From a checkpoint of a small model that predicts nearness at each pixel.
Training: soap at rate 0.0042, 17500 steps, batches of 64.
Rows from block 9 of the encoder, named by matrix and row number. Rows with one number belong to one neuron. Each number is 500 + 25 x the weight over its row's rms, rounded and kept within 0 to 999. All counts start at 0. Numbers have three digits each. After the name is the row's rms in percent of the matrix's.
# fc1: MLP up (encoder.blocks.9.mlp.fc1.weight, 512x128), inputs 0-63
# fc2: MLP down (encoder.blocks.9.mlp.fc2.weight, 128x512, transposed), outputs 0-63
fc1.245 106:479443468487536475510469508514507508543454501485484495522493461501574514503488500527500529478496487477493532482442495477502428471491463490489542494480535478470507486512512481539504504516506551
fc2.245 112:486480530503496479469508510515514537471486538495451491475510521520462494494504490535486503518488536518470474485507505480488485490547497537510476483497505537496516501526525517473481553492473529
fc1.246 088:473492516520485527491488490473512545499524563548506497447479500461533480497511485557486532514500455469507503529476525516491483518552513527515531527495509519524447509540487464516521506527493496
fc2.246 076:527476520523488513488495492451502493512499542533459502464493498486504491467483520530493517529475511510515473509516559554506472540489527509524514519525509504561475534536540467515513499502488526
fc1.247 103:548539514466495478516524491526505464508488491472518487473510523507485510551494511489498505531519478526521515501511494501507523464510495496484517514540530464514481500443507509501478534488495519
fc2.247 097:491505475458495503517506509495520485464491537525512438460491499458478480518510519534508510505572522554476546479508510498493458498452503500519491499513484521482537439518502545478512520517528482
fc1.248 123:499560487528501515534487466504503519508511491542437518468488501488486491450536506488478529506481535507488519490530549478536492486492507511474511486468519519484521454489515476530527544464498491
fc2.248 121:500482518544501497469470469489477525489515484494519509441520490498544532499514503498473492519532418509516517530502508522502502514493485496486498464478486510508543513491514458532513523484534510
fc1.249 100:504450474493527483495517530498490527547477528507459503520479490549499485498456479490517526475496495488516460466484555497505535492503536519492482464531525487482498478515530553497507527501517472
fc2.249 096:530490498479467496528481521505506492468508470489536486516489525492567508507455483568493488537469482508487503462527495524477545540490505486468506531468551479532506508507493510522538478521547508
fc1.250 085:488482514459504493481465539514457506503507504522489475514510448517487492515489502474511515439522527443521504474532524471496496493467486484512469535502502470547519515501504470509552507478456461
fc2.250 089:493478490516477528465520513504489505458491472493488524533464496555506499516481439485484478479480498484530536468485493485533464487527528476481522553513531507480503485506537494477459537512504484
fc1.251 090:508504492458485544540500488477501510537523492469492502539543516488516500467493485523475448451498479508517509520497496451489473527475516485519518493488531520483476494538468511526528503477484481
fc2.251 115:564483475487528459455538497484502500506494470502513486479523519511470500498517509493491454495511490511520503499491535524510523507537450460518457470523522473487452530489553513551511513476530488
fc1.252 116:522483521495463507518473534515490494548505501487530471476518497533474454501531473481507489488482492554482456507509564497491465496534495495479471511459530505482463517506500532500520531461520481
fc2.252 140:472519498533497481526505510509474481514490467495495516484478495537485462505501465493500498524545531500473487510465532525490506457531529517488525469527543487531502529515473494487501503483503515
fc1.253 081:564507433510514498479518515502509498519505509550476514472510532492490531483457483536476547455470494461486499481482486517483458503482500513477457536517469484515498514506492475456475489514462510
fc2.253 084:496512501502463489523485515503530496499460516459490500500514494489522497485469521516470515487425482471521494539446463529558502526501492437540475478492485532504493476467527461485521435465474494
fc1.254 114:488513496497484458494478477514565477513500520474503491493497466502481502532470504518555523484496480504473553495505474486554494518470497509493502501504496495483484542532490507489541517495518507
fc2.254 109:496505484474557508480540522459527466507514544500513540518490475497451481474480498484493499498496515477506530498504468503507478459473485513471515503502496507507544498494474527483519528506492508
fc1.255 104:513524519509533462444505491506532456498486481510479459506508513520502498478522500503497508516496468470457470517532484492482510495557540530490485504500540527512465465478471471509484510542524524
fc2.255 110:533473522493470551528486490511511496487515499501510537483497472474514477492497465459448492489501514514546499482502494539494482518496492481482517491526458473473499504463468526461521499444570463
fc1.256 106:492490504486526463486526512511479526485486490517508514504460531469495491514512566455483509464442449512498537506466552474553502510517523540503518477466490473541490492567522488496503416492479488
fc2.256 095:459476494450428518504510531514500519481501533500494554493508480495506479479463564484468506451491500514490517551527490513512494514488513502474501492533515498510492505509468464509480525497474526
fc1.257 097:468509514493488508497488511490560490486549511499507506555484547502481498499479475502524513504522491456492478519524464522499456471497485524498516468522530530475515493491479514481460514573479527
fc2.257 112:506514490538491466497497509507502476522466517492486482548518455526492475523418509482495502486492482497465488518520467466462529500508524506469514520496537521540474500500541528484501509524502500
fc1.258 108:538499496508505562505482472496488520505482515461481473470487493523474500534508515499536500495534482480512466516486498491498526493476494516540484483513530486468504511498464502514483504483481536
fc2.258 119:489524521519483464525481512509482451442528538474461551448478500497456514496508522464506444502515505506504522530493507486485510486483474500507498525493485482513548508510506488521516464487490488
fc1.259 095:471465564505423487501496502471474536514472513487478502501502472501520516500505477480528537480484492531521469515498532496499533501479507507457508525498529478495482514477502530551471479461478517
fc2.259 116:510447534516480526497534504539479526499471497481516504533541494487487515491535488540496496548512492523515465516561573549517487477494494478482483509511491479472481531501511524491454493530502481
fc1.260 120:468526508510545461550493482571489516496483523467540458526496508483511489495489491444494500487467491460533544490500518497472501513484505549497493500529528533527525524523478520524516489511477482
fc2.260 105:502507519513477479542481518484501477517524537480495530480493498508524516493511453519509555463480483512498505560558496495495529501499464488494493481488482482521467468495454484530495518468543521
fc1.261 123:494432509487495508464507513530495475505551498469472547491535501478517486471509488465463509508523510469499471536551533472506511466503508508485490484525463507511515517482517515491486476499495483
fc2.261 111:450520518525459511506449526526504516538512461537495530503514478475476473541498442467503519526527504479522508544469500487520487473493514507497501496482489490568494524520482488508491539515473508
fc1.262 100:482479562465492524488504528520432499510551494466527485492489522493484495482506524493470516510524459482533509533506471482479510488484465554506487486515537498494479494474486497541553455499481469
fc2.262 089:523509495509524506527492496500506547479524506429475481494561510506483486461500534523535521535478493485497499506503498520483453523487516494523466487536497496504524477476533494505540439533509497
fc1.263 094:492465515465505503499523532518506527483495493534496468532506504513506492531500466572485505491474506513491543498506485463503514493508481517487532511493487509512462529491506494520504465470443469
fc2.263 094:517528588542475459537524493512505487510524516483486527462519546451498511471503521499510502477532473516510487448488484500472505490510509498505526491481513502481456489511431531493530529561460487
fc1.264 084:503484541480525516489488504460494509495528504518499527481537510517510537492502467457476513471462481469485546529537499504483500499489544510502520471477514524469499532460467506494531485464487527
fc2.264 084:542518494477488486488517478483504474463512477526498525507462490463508481516475485501500456482463513504470517474497492547534471518471535492522497530491514518499514495497477471520557460500480472
fc1.265 110:484479487469487500532503503517504495507517524471491515497494502525511480537472513493449500463464501526508467473524467452526513532478474521483499526488478498523466486465524463433503486475454527
fc2.265 125:519487518530513470479489535550470492511482524491489421475503466517545494526467479490467489509521528486537524542483563552502515487489510524483496494518513515547494518500541483530538462474492490
fc1.266 091:460485487520514541491446472473524509478531460525475517492483480499472506521542518530530490459509484500510492526488499472529483478519504499462550488517475472478449522520558516519519460511482518
fc2.266 093:500460480486491494491498509516499496527526494487482532500485453550472515481531488474463480562490498487528495527532534486518481473476480508482468527498507431561500546509465465487470518491488534
fc1.267 082:498480549472504514456507468490501515491502468521482441462499490512499531480499486491507535443537498453521455487489546486519478489543484466522486493501489543468504498498515447502537479504488531
fc2.267 076:480505543455475522483519487498478502462543491464508478493488479484488520519462506506473505496534527480500496476500501480474548500513489506528521484553501501506530550461459468472528486475504506
fc1.268 104:483502507482473460498499515500498460531536491540483478527472487496515497500538495497485465495527562487518509474489488526457531474529492536486487490536445513546496547484495467501514561519470522
fc2.268 107:455496506505534528536510484497522546518488544524489494490516478480487497467454480468530471484493460466470556517481511474496483512514489491505477521510510484492517516490526527500537467471543515
fc1.269 088:494467447480504501473522490506487462542480526480511491515490453527525506441490525543485503507507509517496539512486489561497503495491490516518491489561468479505438493472543456503511521454443554
fc2.269 095:512521515527479484502518530505546533443532524511476501486498505544544496504485521464461456504501463497495507489461514512471463473489482514510506516536543492470511494482483535506464553483488485
fc1.270 089:476488516494509522514483483490492533500493502516495522471474533497493470504494476471455513487510451464531551489514452486465485517491529527525528530463524496494532501487493514490483513496495489
fc2.270 077:499492502494512561506506481487435432505485512492483503548534515496518517536494498527481515508506474492470476480509519482461526512509494504498525460486469457501502479528507497478493482500551528
fc1.271 080:461476488492509478534509515459486485498542495512498506505455524464487532474548513486478478454512505454565540489478532465516462500508510513454517502501522522485472462506520461467496529541486477
fc2.271 079:496495505491505437487459501492542525508516520441537479535499510485466543476528502494500501485525513468514488502516498478506463511522461509442487493512512486485472468527535532483517487509489502
fc1.272 102:492514511508474461502456502492509472505519502500448494513541528506478535506525471515499462487486461497554485538477525504504487506521484515468503501485559490546506514507524490585489526497501509
fc2.272 096:468527527519544513487480504482520494500516495481508533492436492536522558482492519472510544512461495504474492488489489545484465506506516494506489501504535482465498491513486474493554499507486468
fc1.273 116:501489508476501500472481482502508492477542454508495466529500514507477488463467515528508474543539489479534497515520485489499502454504488549497524547527495525468508492463539496545474483461461484
fc2.273 098:474497461475490495506464528528504513487544528521453466530495488507529500549536516481510507468477475497528498501438513479517515477456534483494485474494505450504477538518506522528540474475478479
fc1.274 083:464459511485496559487522494481493512528517542499482484472528503535498528499528513509499478483500499468550508527498502467490512527512517506511472493522518486523506516486487464516480491511477498
fc2.274 087:456465505513496546499499504496494533571503508481509498502516511518530478503524468523509544505515511524493467535482492476518516500525494516483481487456513535513553497487498534524480483478555478
fc1.275 075:521477484474503469495484509472454506523535521545532515508485495538527457473498506515536514489524529479516504502503509533503479509530475468507532477497508428483517523510546525501490485505484531
fc2.275 075:499511483494506529485492533478472498537513502538475481476500528528494465518499539511498483484464519525509497498523475483486491487483496504502498430508556494479569520489519509486520471501514473
fc1.276 095:526546514494462464529493544482511560517459500502498459505540527530503522523503472502482504516510530488502512469522493518514485507493527543493488519516517525490472463461478447477498485525489536
fc2.276 090:485481494523534526506474492522532471512488543518499496520480472476508451511535549521534548533470487555532518510475509454497503559492497481515486520482474465516527502501482539471471530511495539
fc1.277 130:438508457498473474529520517532525479496506525541513513474518528478551497502524492478517516449492537506516476541515513471484431483515472508468452498504485501512480481471496474481485467486512486
fc2.277 129:493531507481486505505523503539522502520495487477505533548543484511504504535529491472535509484520527494486514548518420480532483508511531491509487554451518479526521544516485446499454498477512467
fc1.278 114:496511507487491464537497502500485491506511516507516528515524511518484488494491518479486538477481523511512536489496491436487489521518495496472506540522486488502490519516504485515487532450508484
fc2.278 110:464501486538513491468492465492551508544493473468522475473499447516496506525515509546541511524475490496500473528475470466497507499474513495465505505497457502506501485478497512485506508485557494
fc1.279 110:499520535487546522472481498490448564532511505508465505504536540490528495527461467500479533510493473477479501483503506521492496506531461477490464476524513535497470514480492484473504519483517550
fc2.279 117:521498471505529472513492514481532480522484483500498481493523486527480520530525515478510453507489469500466485546484484469482496508498454494460527498465515472495509509511452480545529473495493470
fc1.280 101:500524464456562492527525490484475474502545558495511528504517530511517473505492472517551520508484510469481496501508455484525497491444487508491512468483474527488433490511443473519527497529491491
fc2.280 112:502530532537482502510473492491486533516482507463556520527508478522495503472571501507464484495503451498507478521506500501473531517515484551541495517488521560512495509482469496506488495491460502
fc1.281 132:467519478514485519518502520449500434484515455499559522518481528506484517472516503513517550498511506492480488469498512491510478510530514476520525507513549498481497525484539495477483467541474483
fc2.281 131:507497503450477523515482489511472507474520458503513480518504513507506532519489470482494532506506535519527515511572527482474508519501456525512490518485501479503500493426506495466512529511454520
fc1.282 100:462544474488520457494509536476541529486512529528481499487474515483434494467537492530536533505522476478439473542477501502487468501483465530525458544451506489487495556490500493529452493492508505
fc2.282 102:468481472515525477472502529490506534508543493531567511501473452502506477493463540491530493547554494455493507493530535480506525543496519518472501516495552476434516516535507497509520516520488516
fc1.283 110:528488501508518519523521548438513498471526512500513531490469468516497526518546485523554512525511499532466474505474537471571500531495503563530500468477480507516492473495483537493518476523523507
fc2.283 112:490551514509478493535501503526541488552484475489494473509518477479503455476482538545498489482504525458480491487552467489499499496500509488516499490508487508509539508524483488505508535538493478
fc1.284 092:541509473509494529502480499491449523469503520488521530520522504494507509455512498532513569522521460463501524503492534483499541555505509509538519478526515530502531485479479574505508469512506567
fc2.284 089:476473494514524513494480524490485527515532477497468512517541481485470493474484469490523526516519480516437499512531520466479505539553488477513509505522518487480535493481481537512528469497548512
fc1.285 135:501563516535465490508468465525503493515485491500487488522493491526489514490503519489544502483481438447525488532435539489532507508523524543523528483503552461534514493500513485487499480521482485
fc2.285 129:471511574503512554531509449492497491502503467488517544523502485464466528479491469496516552505502493488485545532500520491492514456502552508520491451491522495504547472486497527481516516484511487
fc1.286 083:489464508502494509500471488514469468569499451499538515494483497516477508483508478523529561516490488503498492481524484500492532487498520518475439492527475525468468542454476483508488482537487518
fc2.286 102:488497492475498501499535498508528493525497532522528542485508498454511525512437467539458471544517488515479504487548506513490479532456467530533496525524505522489474499525481517541506499485485559
fc1.287 104:493515485512508463489485505484487496522488469529498582526484452469511520516525482482586469520505483496477492526503489443491484494520522492472483486490549500472490532505536508483509446527467501
fc2.287 102:503532506545506531479526526541547508489492461476464508497477507532485531481496478523486544519521497509524529464512446477502506470512529521487499512439520515449480547481474521516505508495519477
fc1.288 117:536485512478473460514507472471474534502553522515558464482514514492508550488538504477517474557505468507488500525515446525501501489493516513504517507496505507558470500519513508485471476464509515
fc2.288 107:489527483490544504483492548505548530485473518487487523516498532532492470483493494556524512512488494524489488503493471525494470532483497475494532522501486515490552474528519487498507508522457502
fc1.289 087:483488465482477496485488481507510529522462482482491452465500448539501505483477463537520524497519494443514516508495477473473518523512532489499479488509490526480532489547505493484506511433474512
fc2.289 082:494531464511468537492519479476472515555489474507477490471517440496482527533488457483464548470522516457541485499472480467498493495469502504515470507547474464477487515514538489479478469498494488
fc1.290 084:482503477456517463498471477486516487502526525516498467517457546534545450465505467499447523556472484536515528464488507528520492480516476509456478498486475504487498512493480519489487500444490473
fc2.290 084:451532509490496461469495455491475551476524561469488453512485521492547484479486498495505512507492487493475485545478507551484522514509498498508510528504512528451478501529470488476543509473495488
fc1.291 100:527512484477543516512476490552479545483550516509523544492481483482509509486511463530500487529443490445522518472468457525526492494488537527525494469531516525492484477492466504505495555496509534
fc2.291 100:521462538543435449476467497508532468463496498517552476461500512525535477534505536450501502487522519491498490544487518480502480517526460527503493533556482493494495502503506542563496493528484517
fc1.292 078:477490488507502515500506492481479448489505536460469483544445499478489481467543485468535495482484441481478546505495506493458498477520544462470532482496530558509519487481505484531529469479467488
fc2.292 080:515510476551506503475528537471555469497497532478476523509477528499494485514480500533489480526529451484440531492492486513499515492501532466455535517472503492568484470466506513524534504504517474
fc1.293 105:507516497528534505498513484490431499446490520499504474531486528455455509478567487479490522472488475483508543483464476464535514534435509497497460502521532505507478489517514504529476515501469510
fc2.293 100:536479476512521536481488492504450475537491506477484465510487520469509501501520514509507506487471516529455549508528486501445425478509506503506474491523493511564510509494504453518504522505528485
fc1.294 074:547511444487493455512517506491500480537503545512483502534513507493493546490480489516491532445486462493429494505510514476513492515466489487517523528490520501554448459495451465536514523512472510
fc2.294 071:542467477512487525522462487524527523456499553491488505494514527562469535534534511531454508504483493515449514501497540511532503476519525490532523509473528480555488488517516513514525531488482494
fc1.295 090:493497497464474502519476522494512478485547517461517488504524510482490511537501486519497526500521451480520490481490496485548487568469503476520465502518501513448490495518491496532522457462511509
fc2.295 100:511486466496523521483510510546507508472515507474466508506511556496485520495473462513482497472459506464476485516481517503440497491477511466499503455529478478457514525478490492506500520506487451
fc1.296 105:541492520521489480496515478510519551520530474573448541501490501539509483481473505505484494472528486471534506560489528452480487463520518532477509487501509502481537508472484517470513513463503506
fc2.296 109:523514494502478493477492514508485471514491547512550530514469534488454517521542504482457494500520510510481528534471545485520537485495515527517500495480479524484468449528557487469522482473495435
fc1.297 091:522532508494467480500510495496493488525502518512478478499496501484483554510515492527505510461536487473448511480464494524546486476559471482500470525497552503501437505504497457490527520508467537
fc2.297 089:503481497509500541488464490499477483484533534523529523512523491486531539529497471544544493494535536531506525485486536531556504509524485476496484507545493485489486479544494527452479501499486489
fc1.298 103:472438496490468466477536497467481538488471516462509495478492489463492497483531506489549483507553485526483474524531495480513495490504490473490502454478481522487498516505500482494528473507508464
fc2.298 111:477519502521483535533518524493507458484481491508501529564463473521480513516460497505452521484502471494495488507470493519481504474489538496509494529483513531520557513503459524493500524508494515
fc1.299 115:524465553516454502499482507525503511481458529518496500502493481497515489504495523510500515515519479446536482530489502524535453523527528479476481484477463497514533521499503462505513477477503503
fc2.299 106:497537488504495505480521481507448504515474475519498501502502505502533525487509531504517475484530489529501472481491501582480525521554539513494515499506478486492517456447496496452505523527478504
fc1.300 092:514492563495468547487490499460456476495477516514526447526534533517506536473475504469492465508464484540505503509458467501483486504508522517476518496521464510513527502518520508464489454463478512
fc2.300 103:486497507523521547530478454545472508512467523476505503510538540468514485502476490537494488498490514526484515469536495533461476511535529506505542500453499502485544495536462514494460517519464459
fc1.301 117:500495541462506516473510482456499556456520513524463521490507474517551486534471510537492510524503451443478489482515528535491520509512488497476446508480502459508464491516501453478530486495487555
fc2.301 100:485511478487489536548474488492526465496459463478529492485542493493468540499491508467486535536482493540450505489506481457474530532517519492524507501478507490482505558492477489494490486532558458
fc1.302 083:458472505441499494532491529500514519466489514526522515504527504482503503502498536494544496509466503503531546464464490460512530466475493517494476510511493474552507443512519536505438515517439482
fc2.302 086:497479466469518494503495485546499527491530512509524518508505488487519515490495531489511471486523496536478515498498500453494508499462483474511526499544449490524487467558528570504481502499514503
fc1.303 091:517497484519472476456500452502514453496517552495481451485464500533524492492520500539514466545502501458507495442467518486510504493511497528502521515526479503516510498516442505461489538489489492
fc2.303 101:493489506513526483510519514535490528499520476535514488516491509521469537462513544485505468473510475505517538521534502520511520488534511503507476512526511491474526458503551524477522499513489513
fc1.304 100:464481503475494488504509526495501539477538482480479474520551492521538489503519518518509502473510527535484488525524486502484550484512491511513507516493514468475467510555479462443515470486469539
fc2.304 095:508497491506495492524488449519503474488519485491495544482490494524499493512553517476500497495487540537547494518469506461502491523531524474496483531528500516539529494547496467481525526521497467
fc1.305 083:490488499483462481508523479502520469502503477509547487532491542510511519512557490518526554477511498490507483491522517524513512537500525520517512471492499521531480465507511554508513491517490527
fc2.305 080:493466504470498522509530487524492482482465476466496522530525525501511479499508529554492494495506479524494463470444528516540519504550517501485477469554488487531521531494507514465500511517525509
fc1.306 081:470517485490493490529474480486532513510506510509437506530524545508538473523521504524524523491488480542491509478491553483485527491517514504489512492499511504535490507485493509503554515476506546
fc2.306 081:519517512500517529468504490500511530467487482492501532490524548446530468480493485437520475487463511505556483529527503502481489522461507500492521509494465517528491539464511478460498476484481462
fc1.307 096:462517472466532496498531513472507505498497511510476523511510535584505508493528524462514506478487512442523502480538497500502533455483472508489531524533532492485479460510493460475496533517462482
fc2.307 106:534493486500506490496502544538490492471491491494476470504483503512498474508554501455524505480497494531469514548521483436509487507475535541491535520498545467481539519517480507528484476510487488
fc1.308 083:485487506476533535552480446541485505465519493519485507549480514475471539517482479522518586494502465484524524493508535476505489521518477502528491493477504503519514443495476510530484489521522498
fc2.308 077:498459521519536511482500456580536496452496459553487513523472514505480483484484506548507508550509447496497513482555480480464495474500488524503499509449475483489534461465512517501528466520518550
fc1.309 084:483499506457477468532509477493443527496505463550492506474471560505488498469522487536491483525470492491498499527474535518481509498485519521534510528498507499473520511513533523473497502470503504
fc2.309 093:454492492501553532470509512506505460512462488498489484519532470455554517541515520514466474461531501514498532476485480523529497546546480496479513493504472502506547522463522500496521482471528458
fc1.310 077:446487511485492490498468467473528499510499515516534509509484496502508520481522510520576550503508521507482505481511537518489507529469506480449478490447501495488496502525478512509477501468541514
fc2.310 087:473506546486527512508520487504513491524489546531482509514499509525505537497528502492512507513511529490530514537516535538492498498536472506475497475482501481503492518533511471486508550495464477
fc1.311 105:469488473479465504520562520502519507473505566503515523493514475502511502507545505502456492466463505488508508518496528518515485557504509535479497503534508522505484513468531493444503483512493516
fc2.311 118:529510552515501495496523550531491507476482491525479477469491461504504500547480487472536483482507533517504515490464522526500491498474523508513487525511529495511510478521491476514509478488508479
fc1.312 095:528491467529527464492472521488488490482504513522526506488426488512529493484503511498482512479475479482501505442496483478511505514513445485522504484527479463529497461503470487520488486503491534
fc2.312 096:541501502510509455532539485502484509510483491500461519521507501509469483534464506542507527530490499483531443496532498526536506480535468497504512530565466442485492491508502487461540454508511551
fc1.313 113:520529502490479486543485486512442495453531456512477551498500487470490484481512531485527495518435474502460503481471479496475513487536519486481466431485509523492513486498504501490540485474537483
fc2.313 119:501523498469529497464479507491514523501506489476487467500515511509464478493532512540522450471550524481505499492500471499462529463511457502494514520485518475516495489510505517551479501494520482
fc1.314 113:470558506497486479513470488494507515489522503523507459483501524501482499451520484490497506538513430513518519507473505515511522524484511528521498458502511438456465504485509511476513440534518473
fc2.314 127:515446525485500498477486484507499458514517538507525511529495506535495530498504491578505482501495459539482498530475571510513547508507529484524453493486545474489473542496482545519524504475511503
fc1.315 073:535457496468500474546462482474517527519525502505482525517480485488494514496494490518530498508514470451504499506482531474485521478504483483490498484495506525474490487481460472450511473520480486
fc2.315 067:492501495508522506493524488500491497473516483503489529553484509472490471521441514491506467501480495456515467534463512529514501531501486462495485534522522516482519554465520478506518527496496473
fc1.316 091:491482489519500467494487526482482522468494512488497452474495462499483469476530502522528507522519505469471509495478489495500516528495526512496492527472534467484526463502507539457502499478484485
fc2.316 084:493534481523480479524538464459504534507501531527507484493513443493527492494528498558493516499447461512514482498486445499504470496501502494526495477503537491485548522489487485497468527488494481
fc1.317 091:483515507485479472496450465521492521499524518510508531507470466459528474480531474544478488540519474502511525472470474502535529473480502528479526519500487498509490560463503481500492518496454506
fc2.317 089:515496469519500493521457467523449511471536504460495511488550495526526512474513492514478473513524489525540473496505504494535494510428494457467481557502520501463472514521511522507500503491514486
fc1.318 095:492499482487490530498464513499546494491502486474547484531482522450473520436507508541524500496499475479491520511507513511481490494531535527478503467462493509503519485480486500523498496477454474
fc2.318 095:515526508493482515499508517495523485472477475492454472501518547490501505478485532471508496468489515489474491511546481523485493479539512499492564531524556489539495495502508512523491496518449514
fc1.319 096:501522506501502492505494503525451486508507449549520520458481449510527520498489482460500529489503503472509464511508553523492479496521513506463543496507558495501507481450554495548470472534467521
fc2.319 088:482499478468432469501490523487485498501491448459481462532518514523503449505479495473519513522474546534536521496500512474459508518494508497449504532489487497526500498500480494499513491468471492
fc1.320 067:502500499453510463528493492461509526498503487493491487474451496494529536455516477517478480520519464509499488511514507482489500485500501503474473485483524499514497474485463462515500491464442506
fc2.320 071:455527524547507449502497496527492525522525504497494491461480510521504522499532544519461461504483545515470500504468489549548520495487535502515497508529475496497510502458485467501476538480437470
fc1.321 099:467466515468548449546504466521475515519520508526509535528520555478484448475511514477490511496535475497510530503487551493475463492539497503522514490468502496498504492483507503508515492540501515
fc2.321 103:506481486487524517521581507505475498422462468525490517509464542459516473479481486477484502534493509458492487490484526457504477543509507487438490449521554514504471467480493521493527515522504474
fc1.322 084:515525504540506484534514528473533476505508505543496504511443493530481492491512494505527511465482475507524519535502435472516494508497515507538463487494474563473482503462500548561483485454455521
fc2.322 074:525482501514512505465465534522507446480506492542491531504479499531504474512456523505478463475503509533497533516497491446480508532461540456509499449488509498515506496547525470518485499494521500
fc1.323 118:499504481505511508473525556485475530531506482489541456556527464508511534476510500466537517507463493504535505535473431489511495478496507490506516496458537495488506457485501525499451445466535490
fc2.323 109:488507515485484486491513484509486506415537496496481551531493515503485514541473494506469479506496507505472494461496501485481460473493466513500481494497497490482487482530413523530514516486477560
fc1.324 105:509502503497512480484533535499468524538544498507546444470506471549536474515504474542497502493505482459504521492503528464486519539465507518505523492539479511533502515498490545499518480494503512
fc2.324 120:512493504532474522508460521496524445506515495532503542498519570468519571565460522468534522523455493487501474499533500518488546508488508506485464500508499466514491487510475495470475494533523522
fc1.325 096:501512485518500498524482459463472499494536473463509537464499555510531513461521504518504516495492487467516504504505514489539523445493516493451492526467469529502528481476497536494488499457514512
fc2.325 100:465465488480524507470506437451483527495541525516490483455504439526489500538539500494478495496537505476498522453516546532481523494483529506523545494512511496497461496506529508486482518529494511
fc1.326 094:493509501474519522477495492514545486474504475490503514453481487510497498524559472517485533493504502475510488531461519447524484533479524522471452494480596438516474507505511519500533516493481510
fc2.326 097:536508518492479510466467524441527475491539501492486479496524502486451461520492459465518465490479505460470487483533487509511531491490502472508550538481497542507531494476462508505506461481486531
fc1.327 108:541497475517534540489498516530500523446522539507508486474535512479519526485490467500512492525467470478511507513411535480538519533515530491508510487459509466498480511498546464517534460481519455
fc2.327 103:503439522480481521506511489491484454515498526522502523472498509516520507532511545468479486467519512510506508559524533505511472489476462505530488508473445452544501460495464480478479485519441492
fc1.328 081:492515524477523471489439517510496454493514471491474535472478519500505509472560458520476550515538435503487495507503513468502489506484513512533488453502479527545496500448528504524475504521459510
fc2.328 080:498494471499479495496439494504493488496492480533516498514457489501508544468518469514482539503490461537520471491482508502488499521544521515503508511497518561521488493519489487467459470512466512
fc1.329 086:480484501447536451477492537479492505493531492476493478497493543449503501454500478519502506507504523528515485490473478533521529514555495492521457495555513511505502466555489474455488489500464509
fc2.329 080:494500524477479489526511528521461509501551510524488511487472522479505522470501498472517503458538494489470523530488546491476548474518526580466501508519500497512481518525530503497516498469520535
fc1.330 081:474473541506528495497476516481482484533507526499495492518507486502541513533501496510497485474519500520486495486507488488495490490500449534494431525540522496483463520488549414515487473497481514
fc2.330 082:511519477512483463482478536522468489491486525498461526522510502500468472536522494522482491500512528463512509519496516470500481485456501490498494492499479514448534528504488480539506511455524479
fc1.331 087:468501510487526526506502463492528456508519454521489504503473513514513472485550500495539523528454503533510494455472506497509487536527500497468532472453503440509478524489516505510513490519469518
fc2.331 091:448516485501501525508539467570506508532524530517488500507493518516525478510480517490512500534486499519501490472541441521514487522500518490490505488492466545490511494515498501486504548477542502
fc1.332 086:502447531469493489506453493490445464512518505506500524515479521496519500538522473522499553500540531476505501480482504511523545476482464469486546466462513533506527487473449490483564523504501531
fc2.332 080:528501502514477513521502516532474481508540527518501495500497530514529461486486449505509515476522512463512496448496503518522511502538485498526501549456546520483501528476490487502530465476498505
fc1.333 082:510484512461474506503485461525511513487463442532512491503489511499503477496490482521533514473468484511536474458490492497516559507514498519511519493474499469493524505469536476453539496462485446
fc2.333 082:502518518511473481474454466500496465498507478517485453519527484461554500522509499524520480471487531499465482497448485521529454535495492507500516479529487524518486516553499485479510498494516521
fc1.334 109:512491493491494531541485516518536499453478530469455521542494520510493493471476458519513511492493479475560496520487442488515506499505498501531495508507492516507507487496472480539496500513490476
fc2.334 111:505521471534493550499502477514488512519539486500462506538479494474478509523482520482448491505519484467483538510502513493472478496439541500515492479489486498529492463538507477466451530476491451
fc1.335 077:510449520477552499524497497508467496491550480507468493485477527495481525487496487506483540467496503475540485498496498525492501477492546445513509500485527452495510508501503487503514483526454483
fc2.335 074:520429500474481523503484491508471485466493467494546539525481463504452497461520490525514467520486477494510531454479557515509483460521512490467498491522490459517510502525478490468491495530534494
fc1.336 129:516497502497510534463519505464515465516475463535490540562488456485471563517546497506485553533497478503454503519508481508477458478503481539488498485546513495514529512446513477481539525481506472
fc2.336 147:508480501543518500484474491463499521474495479494493502456456555494492492489515495481521505491495513505539505542496460483455532518502485496480510532466478519521471484469480499525514475528499457
fc1.337 111:466495474502493511522506501458534464514526556550562498504491447519499484511488469517489510458497500480505512517517537452537527503530510537500499520517508487476510506479562507490491511514485539
fc2.337 133:516489505528548490527524433477498491479486518544497475494502515521489519524513489494498489495488532478488481504542477461510530467547498538497535520503498493512495431478478486524544493506475499
fc1.338 117:485490482448503472520515519511506509515527523510470525473536490537502463455490498472486538483462521507479494531518476488503553496537516560480489498493486472537488508488495562491515509486503513
fc2.338 093:497527568492535506490492502476517471496487517521457481500506543499506494480489501493498529496527486507519517487485498521454500497497514483479508474523546477482466522516496494486526512522496496
fc1.339 117:482501494527483508505498487495513493488515491525510511535516526473462498490515501491494542450523475494469538537490471523475513490460511508475534509482518533499523506466498490514512465464487532
fc2.339 120:496481492493443463516513478507522487548509470525539513509492515495481420529466498512563534497494505483493515495483495487488509495533459529510476517491496473537523493464482482506475487535502468
fc1.340 087:532475529506540455479518503488503476465501490554533418548487528533481507487500529495555511521533513492526519482504494531482476515460487503511511525471484515500493478454498452490511478505505512
fc2.340 083:529437530507524508474544544522468482456489515522520485528498505549504472504489487505467486514526523513512514484467529488499512502426501467502492485496473533488539488472483479499548476500532482
fc1.341 107:462451486492469511503481454493517471488474474537519501522508483533477467484489477490527479492534502458465555493463527545468483543494484489472465497494516513449548473513535498496544475489488508
fc2.341 108:494494483473514492569503498505534532482462518517510505520505481501500461503545510522485517500470494480520487528472454503523508439509498523522500495510479447491521506503482502505493489465486524
fc1.342 081:492459527479469487500507510465492512473485505468473508540493486514487469468521510532532551497516474458475469516528497513485478519546542500489526464513523483452510483510498513524511458481478541
fc2.342 074:475491498512512486489525514478464473525505512469475515516495468524508544487515509500539481498506518470477463487485507516497499508476498455505569520503502479483476517433510556517501518498521457